config.toml
fusion_encoder_layers = 10
fusion_encoder_layer_scale_init = 0.01
eps = 1e-08
Rows from block 22 of the image encoder of a small model that answers yes/no questions on an image's attributes, named by matrix and row number. Rows with one number belong to one channel. Each number is 500 + 50 x the weight over its row's rms, rounded and kept within 0 to 999. All counts start at 0. Numbers have three digits each.
After each channel's rows are labels from the 100 images, of 14976, where the channel reaches its highest value: "top examples" is what is common among them. Only what is clearly more common there than usual is listed. The data: rendered made-up planets. In brackets: how many of the 100.
# conv1: bottleneck pointwise conv (encoder.blocks.24.conv1.weight, 64x192x1x1), inputs 0-191
# conv2: growth 3x3 conv (encoder.blocks.24.conv2.weight, 16x64x3x3, transposed, each kernel summed), outputs 0-15

conv1.13:564414493502521451497578434560443375515447522486523527506493589610413513531528467430410456548521600476519507543442442495513553487567419521501537424509573479442507527480478531542527535430519497509566496469515499519510559452516524430606476559426403562462491476482530513535450417485509536419537507489425541533595486587447510542547478413507520517532436586506420498501431462471457554483555474509458519501487535523484446450583536499415451506497447496410536396492462515460524384455528479383504437499481526481502376574464476462483503529535480466604490496445396553532538429525532397517
conv2.13:485542486553519517411541414513567533497454576561
top examples: lava world (98); full (69)

conv1.25:469465490557462487488491454497495463406479486484441498530466443421473493519448517506491526476459475474450530501481502517497582489516522428499470647618505499402437475525422582495456486469471491445386414525504490502526518515388489407494517420446479446524428484537488596476591528463489447503582539522563463551545525464521479395506452449486453515484461543450322517576505477477483503506425506558531448354462554526535521531533496428521425521418412451494459499431485521576568520447375454631429472516545470498479498485509505516462427385534499465519434519522528434465445525499493504513
conv2.25:455514542620455464516506497514586509422446533493
top examples: full (70); ocean world (49)

conv1.63:519495624439506572520538514456431519522497503507480538496599528552483587611479581531586527506456586641531505507514465536528489567530572503511528486547545595525525519446432552511620604486464486524495524492437514469631501486534444555514570494487538587518566495470469479425493551608488515487516439371426518525470526457577509544622442532509585609456558554537485507492505500514514443483501529418518535454442539496532520448506511409452445443426553485476441450533570534487518457532467437522511550501509468480486499547489600480487429497412429620501434551494576489515492531509480514531
conv2.63:467484506529565620444480519600461451495532481513
top examples: polar caps (95); glowing rim (68); lava world (38); desert world (36)

conv1.41:483454435481467613480444475482532444532557507513456519494616606505478473578455477416511374446532511405563546438523410475570461522422476423514421543403537488458540446495451486535503467515496517425419423504553524522484437488533534443445557562450562542491490425604527440484468485531442583504529385428513447502462478478473562460539465476463531486484489572563506506489485452532434484498488533455509518468579581432418440537550539398508508538459609568526431515416513444472502440512529518523412428466512562570466510408502481516440540516525491511542513508579526537416461558431497413521
conv2.41:473455480580583516597471542503491491444574453514
top examples: glowing rim (100); desert world (70); rings (62)

conv1.2:482394470564439463511502454503555481462588498550445460463452456538452482554523576521412562505562470432459582503499559482437422436455591487579503467499488464503413568481405527482516511529488473518574521583537548503473448415458546423434465453573486399465540462422528526458538483455516593533547497514470503495514570512421442518488520557522579494488465456420467436540520531412427459513487479512480525596463483515494488441556457459545414526481423514446577495456545521473424524486499496485456413500439615515471617490477492489589460475457384477425488532402528438467542493553640479524
conv2.2:462473592530457492524495456439491479519408589447
top examples: glowing rim (100)

conv1.42:480519460424532480524462495433570383402540477478487397513449458473425476499487495493482551502537582483458420473496547452502510460520442451495545427502480366440490509476521428497525494602505539517571512447415516460460466429410482483492514474462483580483544517481407447485509469467530521507354522556567521555509494487512573490491482506553512544475475519601454529528478489570508504487511468453552421425522430573441474517478581480505615510556527505403549442520461394481464509434555530403433551490453489548474576523499582494507536412563476584490598515451483593606444470424551442552
conv2.42:472510564444417524503504400431444563526496458509
top examples: polar caps (56)

conv1.35:465673559534465497453464415506443456484514491451497583561544556598533626520528486488443527527519453490488551561483496507483493579500562446514498448479578453588480409555477415501535565485459415504522510426629482409498486459420496521536460493541458531492569451484544499570440493445491498531510472527461458492479489478513463507392509470584446445521447465520498448461483532511453599443517386538448499575476576479547487485461518530552518495558569445588441485510467522506421425402454489473473547414443450534521545550449497456600486463445461478500412531480501476526483657520529561506
conv2.35:509484419599535508536507528387483502474534570488
top examples: cloud-covered world (44)

conv1.57:556452518537503432463533495510433569485436511472521482554509475451533650472644572458433450485534439480521447485596505511492556471482466452463503536548474522499463450471556372515463418494492464406469551576503481545420470486511486589529502480465499508535375520458563381448552442498494461561504508481442503550480585506454433471452488394561459533518534514480519485454544486477479423571497518502492438498510417488505459462482405459401472451522530536564527470512477548502521491461514456588584504447481528398539487557469400616398462542526465418534451444553486464504434499402578555527
conv2.57:526448471483456468446534508618509557536505578437
top examples: cratered rock (93); full (54)

conv1.48:489492661447616448491420614495420484493512473454502495482544575457497526464547561557576478499489473511477555483487505528441541556537537452471443429422415519672517501525533558455539562528432501500528447428468448438454530379423522506494459459501433419484434474508505530508532454457464462535525590495543584485484544531517448471495593477599458433479520537554592554542528458461503538473547529578583430490567576465531427505523529594452473513467507437452517491407531511471499450525560462564519502513517475470515572460533573511568482435411475446457561488474498474451546561516587469490
conv2.48:554453496528525605599510486550554485476461485566
top examples: desert world (100); full (53)

conv1.8:536507580445534495560529505519466494521605529467471445399457602492513526462464514470472577495532446625545426508499488433493441412500554526478503507534524473435510459484481473551469530449418492465457450506453519460518508480645578479446480499403582524579538537422455504516430455500495514466523427547506490489524517551463573497531535504408501482481494482502537449550497487574627503495515478567476449538551631562496579529593513575440486495465501606579551494475562493467449499516440537505545526468524588498548543459388561527518428354636417473529429520553511526517451467454480519502
conv2.8:499481458491442483472530584567577537574577454489
top examples: cracked ice world (93)

conv1.10:487549569526462546542475477431474543488447450516506490405622617473557546482452635504471539450511484509510530487442489567526480546496471467464442597458547468538508544508548546478439488545467526426523477530563522469471528439593514438515526587524477470431449422453580461437490478503494573580392538566507435508556530569413453524488465590629520441560502526559460535535513449540490461418569423478578454523467463543609485471536380489464495506514488538516493397407508495534588415458437468482527555541457510511506448492492498551505440490533429474383491509506494464535517431604487464477
conv2.10:462470532599556591584547501499517486499560533532
top examples: desert world (100); full (69)

conv1.36:514446561384558520473524457538545420517609608375504591496571507469433474522581518599516556554501491504524414497446608598512490538477445517512503506480554474420507503547484454484511459396499484588507468511544601487447454537471446517555452510472446565586453504540436503480474438461481495525490553540464547519425533605458519505522504566406503487509505509524474571428538488485515455467554534442538480594464572532524560483575463533427537535519532568478496530591507557486581501441405443496472504561409492426522509519511559583467480537470567417510535440484454495611536452486604496484
conv2.36:484506487509522557439467478428549380508485418462
top examples: cloud-covered world (61); cracked ice world (37)

conv1.56:472483520511591453560571578516460439455563463486488568597429501529521484503545448467586551550492508501549475529617513500477431594600562487478497492548512471477543455433521550543582510540557558458598420492495498547569528558501521516562558561451554533446494510525562531558505519536629525493566548630486573423489550549495472528510457510477459564467521409516466506491508494486618494487573537393528473495544557456481519460536547479551586640546494527475481478429452564510467599500423438503477584546490486485393398496403522492505500377481509461504519499472561450465512511492501483531
conv2.56:552487459478564399438473515455545412539478497545
top examples: gibbous (76); cracked ice world (53); cloud-covered world (43)

conv1.45:463380480444520462462598581445454462497476445465521382583524486471495491484521529501508463444525490525548496500515506486571547484477549446502524575474442434448502519514505548454506532463559462505541440507439526495482536470504487569536448575564417456465556465586445453459538465451512522447464509548540599427488452542496412554520557508541465514443508491511484497485498458578458392593543418522595415469490375511507474482485527429580444573564480484524447519514438466569533491404428493521441403478545511560548430385458498534595414521488494460403542491457458437421417463474529402433
conv2.45:575455515537449465527467528522476555489504455634
top examples: moons: three (77)

conv1.14:433449515438443496524458509505500571383460454512494481464516555468530555529510462482577577453597575521467462545509645551517514487526489489555611414483429560480548524540485446488573437478467523512448513502472447413505507395520465496501534499556468405466484386528560405453483433480465512506457448536507400551428603448548512486479423520506461504501439495474488479558538488473498497421512540480525471581624422423536520485482528589535612565515521501532454516475484509476555455448457521530442561444503444535521508459526558367515489500529581493464518611567543533499546536511509539636
conv2.14:414486559424513541448472480479532492536589421476
top examples: full (69); polar caps (56); lava world (38)

conv1.61:481547391485454494537546437516526499495455517549480583578470477506465541492476480553509472441488507574441575545553629398661462493489528519409443545506462391450583611536492518433468509488576525570480551536490517457549516560459467538464574514522489494530528563471562470512494500562450501468585522518393493497516570486386487468539435432541505433546516533484460485548557498478474431543504508465541422510459476441469523521554516483487445444492504529408527571412553465476627502477487615448415486467488458470530532511580543504526537541552577563429506488570489430366457503460455502491
conv2.61:411514478551494495419463541399502506529438440524
top examples: polar caps (57)

conv1.30:502535488595511547493431495571527423613506485511521540510510465530511478534470473506455546581482451512532444479498450411467516486421481567446504449434414524553452515450553489526491567477543397439469542484606469557569513503467543430523512499477557551410629468430544553448538571520503494661509487524592408536501477416419539478533520536391530474547513447559503458491527490503494475537521436533393548548433464547508477654515445550570443581548455489522484595565522529488486475522627434582542541518496545506487500544547563451558501464546494512491567492504525540461446514445493491556
conv2.30:496470559528588550497445531498519426426505448418
top examples: polar caps (100); full (58); desert world (50)

conv1.5:532470462500508562444505507472496511510602470355492520511486489539479462512437484476419491492587497456430443414502561608466584403619524481569518407551370537516464432512504400520608481503429588471510589493505509527562412455478495527473502490428507446527530526474502423499592423491601489537472548444425469416465550533517526555494467515485609554577472508535451490577470504445460506597489529453581630413569442530454511505572530497458525515513478443530466546514490477503484503486458509543530587526494574504540604491490493445461446463501461553547497489563507507484467546459459502430
conv2.5:599490515434494576448482452466572451445470502459
top examples: glowing rim (96); gibbous (61); cracked ice world (49)

conv1.0:487602499594503547426534541453390482428495453400557533541529537567578514508511520560558421496512449502553479471478534441527422438492438525491622573497440557504481526468449571476543453514471550478516528484531486529453491469531514514568424474409468581510469541525458476496557522535637522508340485432440483480492453493378415445491508417478472475429471422525542563490537476566527500569616454510506502520458404539508621551497491467501500571524461466453472481579400505554537453468545484487540498581469484552519563482512501493496545549430423532540491545525566465525495462445471397455
conv2.0:464486485435508446569474567545545504452461476387
top examples: full (62); cracked ice world (57)

conv1.39:422483480524411536544471570453567418546546587488491474483440493428541490469552505440583563493529505510500490445553482464524473462414491541454514579478484435441542457527553562468475493518492445621380548417475464432567415474557438438526434487473520521604492547571553474510404522439515426503479574550494536592508544432399496451549486510495547476501499613579446472482527494429528500519572530448520495458524514486442457512529495515429460500521519605482511542465625504559455590494523364501449605527517519540466447544488455474483462458567473507520570462546532611533462483495550454418
conv2.39:499495454491506541468489592417605561486504478436
top examples: crescent (52); lava world (35)

conv1.29:526535539490544492442518417485523525515588452608510543478574433491455483462472508501469496572567531477480511590495500481563559457518505531452405551528428528466524494456489467591525506523494454462454543561469532470517561481528563456552516475587440454501530470485444601562495471589491450468536586450486515484461525560552525486563590481554525487477568520474520519484524452464580614541488566672485589474495438486503457451432555528531425428519458460558324483510389444455492538503471488466490465555554475525517409495643454516446555476511449535495493595497489540406442432466467502542
conv2.29:542499496499450490504545465470415500425418393522
top examples: gibbous (83); lava world (37); ocean world (35)

conv1.46:439458535499493503565555538579435506507492482448552458474568538562515462437554555432513547484485412620474482569429516430560500475469491522559638518399422528506552444477552460476503497459571440489496423464530429568477507434494478522525482448527524522525612436523448429533543509447532441538457437549411436541471531407498463519495463475515431516427439524593518518536503445446501455591530477442506462510580493521491601492582470531448632541522516478552440509549507481479502442481454466488485580417596484426485508458502512578466522483455586570524470475507510642537525418535408500466
conv2.46:518474474531477552497372551533601454489540494506
top examples: full (58); desert world (33)

conv1.58:442611443591485542486496504472550522410553474491450476482507600463567484471501441491547498543554532455485494541500483463532421556501465487563399538488571534499476410530503602557444475444462550442515449454482501426472586472396445561536516454555485448495601437584489527439549508451486400519530447417453493505466513498601478531478611412513476475476453470557555615423520466539573524444472547560504482514421456475467585512419514494544533475480503461515464470443523538427504415428479491483446568447589488489513532409448570526501484450446494492527522474522497463609508646500465539435
conv2.58:552515472519550456565492493489488537410504589598
top examples: desert world (55)

conv1.17:566498527577544460502403503526491443514527471534534430552576548530490573589512547513504463442572442427532488660522513480473441471559538526490509452416451515457532567523449578458523451507412494537576468573457516510474500542503528487614504574519497425541532528522549570519563418484506479552405470475504434487544551457473510498507466511525567477485499513467453454497492422544578550541496430410389580515564537485456493547546462559479560490453463471485448468461607457516485513530509394421554559415331461469502447589464530571490510524490535476468474469478474512524520486486602366516
conv2.17:489495594490590452509438425490515525482532594498
top examples: lava world (53); desert world (41)

conv1.31:383482520613501540497490604505481553514523500542575481414558562529514523523529452452612392522562429476427510442464439496549457454460593478496462564529496449586504519430503458500516560460568529577610546456576460552434443410567531529517454454533528551489498472479477445503428602483503507527484467444574468479504524512557485506491497434437556557598502480446637481534417529471496474451489465579523511515483508474420518448454485590470511446583458464463530553422549579458542525419535446512466464522397532568443435494580578491536582574465477505473447520493486541537529531468551499541
conv2.31:452438512424524468550511516580515467425540428443
top examples: polar caps (98); glowing rim (96); rings (69)

conv1.23:432480504500423487529362609476552486551427454441532547519478506464492514425486495474415559466486507491490522466479579424492506470531474429473514500502574540522465501475376426466415544499470487426520471505482574467463467468445420439517466498476486510384504485458546463451494511467514568541610506480487481427564499499479435515507416532471527442505494564433494444566537458517462483433476465480521523506463464486516503527451572428574553478509675502479615497609495428561583483520618518519500517432514585567476512350527518563544511423568447554459484539492499459517567520556487404530
conv2.23:545552460499475504498364495500557456438501495426
top examples: lava world (64)

conv1.40:447529443496543426474509487500479527451607524518502444579530583503567463543468493564486459451548532437474588474518530420513532543564504461419476662501515546453479545508449537520441521442478409526561496523470476491439487474474528462503464484411547380479520501556526376462488521519442479516428489465480409465400485453474538421461512447536460522476482516586435435542564417525512447538473518465461489597505487507413478502473496477511441496490518442448573501511503462519678396444464490657514534478553534482407528579467472435506471450575463533500512558468456456408526510547523548528
conv2.40:558490462519495479612448439547544572457492563491
top examples: full (53); lava world (37); desert world (35)

conv1.6:496471561431492400466437600538503559406458453496436512495496543529504459561515554540540541448458471530534552526490521560461549523500511574541526438424501490503540389453531444451442500529474467534467523521470578482569538521544427551538496492532422437528513417494443469486502445457502524494557509501459579583380528572548518513475523403540616479542507468572494571510434548533537519446439519442441508472388504473432604410569570535525560503571503437504438549584520535548515403504576483480516453503453461542464552550529469511501558592419531584553485468522533587524576544636477454478
conv2.6:379465514465547588463421480487464521513526455490
top examples: polar caps (95); full (54); lava world (41); kind: desert world (39)

conv1.34:528598527526453472438430483496510474431466516536578512481603514545567536485530444536512453461536482506563561548425575535394532450590524547471546554439462523509463549501489511443493434466545498439506503492386448594469497508501580499505490527525526457474433471534489484446468397551481521523425494493474623458588458478446504474472527552627463571514401505500546521459437503660544530580513401488535571461522531465460494539555554496477497560524473494582454480504515487545413461513538492476578576476400460488477480535446495560506510627455610480513480494395491419461469512467439497416
conv2.34:523463529511534461555426510458475541404442534590
top examples: glowing rim (94); full (77); desert world (72)

conv1.18:453451490488597591519526546490484477489479451537580483515489518487582632479573480514566548487478512410513518522556479621515544507514503549541518568553421515457570392473452470546528488537481491422544533513551508535516496538534512468469525618509503448542506452445532530517501474501487561430504592458450478481516463491539516570520425476509529483640498489471526567510504439423506500544521497551533524463460449498449410377560535505450479387512501429517615491378440479462471497481388480542492493535504532451485599533445488520512416418501523437514499445374418607470563589529500482574
conv2.18:571512496492547548388469512462574516441435521535
top examples: cracked ice world (89); gibbous (53)

conv1.11:439539452504472447468637411418531550489539515554564458455477538418412539448576432527404490435611620436508549518414457592545586509438511523451473510519483492415527508529487540565465584466472569460581465461546501565554435520485535559582549530543550494462477559493462469486542430483490531450462486466487449436608397512539440465472484535486498438524504521497446435512518530472487429423559434546419481596516449395498445450519518501557545514484510520557481452507413525502529478445527497538365459510484522452494525411528514498584453492512411478461479545524449468488433503518570549467
conv2.11:595526499540508423504528480479578579491511593507
top examples: ocean world (55)

conv1.3:474601509551523454480461487450464531549554416530473462495535483527593488534470549490453581452453467532517524461434459487469460490497555446451574534467535576527548538464524489517561492577528413428540537492530488545527521483520440518494482540485464591532546501459475539483577567504497516559526472444486436527540411484463504508521557557488498526480511578561496446484467565554506461493516470508544451482472467494513551434442581428604413434500436463393524501461485533593455538503487466391452644394522551426490425539473542517495560588452489544418388487495595548506450426442482665611
conv2.3:484417435565497599559452487527530504489424518526
top examples: desert world (100); crescent (71)

conv1.19:588483539444493473534595649425506465563493615477468489508483457505566533503561449509504573484524502494553419561537478584519462403570534540498431430537525574539543477495479561535450438523477455527492536502485377527501578481531499486524529545432487470439536502431494519530535385446472402488444557501513476521589471523421512549519483450570464552586564501433471478443489574539518555511512453543476510543566371516492394452573527539468457425478446443424451548546497562554502566461495407460493496494600482529442427555590537475472453419443470600482434510469492509544519481541470505518
conv2.19:529480479540575470393484446531547567453457456544
top examples: polar caps (100); desert world (47)

conv1.47:495503475452531440499524599491550535428400514453444456484497524476593465605573487569445454520479452473548501542492536511592519451536467518472570460549417478441494452537470498541502518609450534555589539506511442446505478482597498541543441627483444506565536434538475480606534549517543487527540514510568460508515473432534479490591464543574508497488589457498572473556460445562552533480503537487538480524457542496443555546548456473556526482536441485486485487325445404450432518573410568463495451473530587424466442581468556472471420363533489443510477564502543525438522451502480534546
conv2.47:528513518564458437410561568532553478473513586493
top examples: gibbous (72); cracked ice world (60)

conv1.44:555542514461553459559505434454557538508593516494534488560466533518578516505431475450477430499470489402572484459600543513531541547438492584529519503465469458507397552565537445524455498469479532551415551467501492464591582688522563551492563486491430575539579540499504561499533504497449448487506500606471467444448521471435512543515481485534500471574593486603509596532542502525540534485513581517492503550536486501503473473485498548433468471538423492569542481458538525488389573525473480479506522476470569551482533483451488573476482346453507423518480476583534418568434366545563548461
conv2.44:497512547514547431468453576425557487495463411443
top examples: cracked ice world (65); gibbous (65); polar caps (55)

conv1.24:527509464542471506462462469473494350527540446538520513533490451598471524513474508508487590432576494449503548440481500528499472499488458461505472543497579566438485448484462554436509488487484448439517508551398581412487583514484451427527523487426514405499512454535520591502453546541499513448550446541443486528515541495501500481514460426559475519393502572486465423456593526524451451435524440476560453517523497524475545490584524560570518570555535504496506415475493433428596492520465508455506565472519634558433568463482432563492355380529516522435444496638532530616532534568455506456
conv2.24:488449541479511456551387456487568547489411526513
top examples: glowing rim (75); ocean world (43)

conv1.27:482534484495597510587581534496516458416540471476430546525550592483462562528588395513534509391474556503584537577511502603531418547569503516547486537559436462397514497447559492557518482603515501457544443527552438548505498527510483563518460545534498540522540456445470489538487545401527550518475518529540552507486557545530487504558516644494453392459480538407475469533479465554522479494483555492460464481524470473517520513561455554573429528599537585505535453442454450567510454505523520487377521391487521501509554600481520549497429444411527405555547429457537549463537472501469419585
conv2.27:571565538434501508430464524443543500577568528540
top examples: cracked ice world (79); gibbous (53)

conv1.7:516478540557471480452561598542526537567526450529485494513548473576494470443462515547568482562499529509486471494463464449512519430508514486541539548472436552464493390480563527520467491494563460404583429606550534519509459552435505575505539488451498517473486609496458516497428532599471477546382542508500484559443526519410527512512442528525467614415491451498447642474465482449551458581486380539501467527535483546507499497555526560510565498515478514439522495409437399490427537508437494498468568572589499542496536554518482613569478502490528401504543461558453668446472466497514600489
conv2.7:466514505514512492429433498625471501447501427564
top examples: cratered rock (93); crescent (80)

conv1.43:533493526502442555481457429508479479428432504491506556434499549490518470446455545472511540445472435437492592508547569537542433449516507484528503508505409489452426534454476517473423498507495457503516490595532482552533444532493451577505439483582522563525505485574444513488465504506574524485514510456509554468614521527431547457457478474511550444456524485506502471412547406440464506515545381482512536585513534381487513481450463505565434417522502460453536454520540740506501511466546466419456558406517534455475470557534430357434493517499410425563439588436453526556569498474475469513
conv2.43:499429474542509453419481498562535484485376526542
top examples: cratered rock (100); gibbous (69)

conv1.21:450450502367524445540542502458496533446578533507495526451543414574460484453439517482516559512505417604537462514463485461504481434535465549499546599481500523424470429464504442478437444503496567545507424423476488456505478450478585490551601493486530424587552411478511537516535472478554520468534548502491518497437473457528569527476487512579593558342419549590553626455466519520525538522524450478440548543479479510475534499509553535419511527568500581492433573500415528526413468549514539504476478580521444505545523551558516375460524419453483502516504494530542636436587551518447483466
conv2.21:517422490507508543438417481550502506394574477526
top examples: gibbous (69)

conv1.62:502394546416564433541589515497461422499538488439466563552464489499510528523574470490489488545460480534514539416438480527584515565543501525463510438495501538577511473451438492484490462561592488539532582485386496533575437404577596472515467604501516489515578560563510489498435461454514501486488563556472451587556490420488481505558421546518575547508519463558480515429512505602572510548492545544461515506481391535451429491518476540437491499511442508421349537581415550527510528469601397488488442571448449430553488493494522516504489519510444563497448482464618511418442484437489446507
conv2.62:502387506448482508363472464489494515507457468492
top examples: polar caps (100); full (59); desert world (54)

conv1.4:538548501493509491455576491545537561475397394491465397494412460480540505378441501505505512504498531531493464525591499481510510525553488535490395500490530526486512534445469605514428464533441495456543450507519514466478549508532520563553489580534435407454492436583530513424470460503478580495396544476517454511554498501475562529478452463496508573498560457519504498490431468505597501484518628525492456463548493513405436543520482534544604516516515488514353532482451445447527387433481541439507509576426518476540412538504485457487439493367442597577503446440416487455495447527563440615
conv2.4:561485527465500473503445548587439452525396486552
top examples: full (80); lava world (51); cracked ice world (40)

conv1.55:504559538499489429468470483515488479546591535515418502382561503471430524492481541529504486539595495459475470544442540476473514495484454496488481529438455593571494418438434506519470486476475509459452467536515460476554527555447506527499443416546534457459552521542541548435628489534488496548622476503498561518508573489477499577448475521503461505401533588523416482498532515419537466579505530593501428457335526587420438529505470476540445438515462404450526552492459505503611550460487528599494487496488496429535543391565505519534579434503466500496504498464634425509392521442484598457
conv2.55:546515521505482522387387515512486490449432446500
top examples: glowing rim (99); lava world (56)

conv1.53:528421535494476601543452435535521483474499493554458518654571552490537516480483513593462445480484458445448521526549560581501462514522467651601426472490591469528430534557529503529488503482497534564452458520542471547573500587444517485517460542547524500414518521533524527465568523503375584545487456667545517480454466533499473605529556541420517437496508540512522444488489494420519554467530462500506480452575449475459511505510630469504559479580512511561437418516556523476518431474557582517543505567493480496575500435406524568516425546510544468548473452595474474542538539510418478550
conv2.53:471451507502554485465425627500519512449509423461
top examples: cracked ice world (98); gibbous (57)

conv1.60:433418504531503600537484491506441580445538491454391518460515426512506521428533474533487537460474470558422417494404545456516497470506431546539442459432477487474513519466387467419405455392426471464526447445512428469476548533467427454540464439484426457395444466366453481471528492507458465457528465528521554543572511516488485451395474584590499469443582489527436467519519517451494535487478482583536448553432565561470542508476492529513557525483518587523454528530535478513545495466539521600538474481504451460583563424503653467470445453472548471590528501501525406496405508454487437528
conv2.60:567511436450533552447479582430482413540530497498
top examples: lava world (60); gibbous (60)

conv1.28:567420459501599481450518510438484550512514534563462584551520519479584512524532507429466536452537513470520449510560474410474512489571512496541522462454513533492566531566502475531540523484477496623533530603496468521527517481539469466503463557502556456516473602437579524559482540487584602588535503463467477480551469538538459504611466469520443519477531507419391483485544546450468417480474492390491476553569585406524542560578410514425513486496528540537468427460532514544463459515557427483611513497433527492426400518488477492454581541441437511474431510506476463399485454429589396629
conv2.28:472455473535560457534507423542546533417566456568
top examples: gibbous (64)

conv1.59:517477435530388451487564555441428562568505414565489476518541510571476460514552482487613539455503486552454499460503483446555453491464526395532514563445549443460521403506527539488473466530516522458488455477472569491530487441490482517457605475518515441536532466524455537459515441459439585497583546507476529503415450472455605477527544466519459481423517537529441599494503452524579470464505435484497486468446464465461562534435587457430617433481540586475449465524414407444469526560465516425428538610505492443496486531474594340537492571484454512480535453630522553492512558566462496470
conv2.59:500414459482540520527420480578480498402561536501
top examples: glowing rim (87); full (52); lava world (42)

conv1.32:519460445485484434540450489514455502560497460439516444544591480477470544448494462442523458525500547443513434577494456495556483523539518439486623490509460484437550562428477577582502496492542571531554405459447509473565476481576505484595483602517507493467485443499411541482557532486518494456415450450504598495486494508454503464501549565429513532315476515539481431502480461431542444497646493501488566521497462497451571511458578522492506556524485498505374504459432562509425506577386538433488507496475517456423594509547483456496533497575496554578430523508608550445501457536475591415
conv2.32:541457474443542415442445580507494443520488468577
top examples: gibbous (76); cracked ice world (74)

conv1.9:556451467449496477436523519518467420501531444496408519518443537470614544537471511495472450447550539548517520537544465524585502479492511507458526449583469567557474570523482567488373470515543500412564441496482522526505555448497575476491420562493567456442530543554507552608493486463498485506482591557518501614528520534482508530490461449541489559452448464547503526515478477525456474500566475605598526503532467432517537467494533566511473510475511502486353435572506596461504363426457550444505464507527516447422352582478464409558398612562464471414458518496464527447535489557463516452
conv2.9:527472389545426458457547557441532540453473520484
top examples: gibbous (68); banded gas giant (67)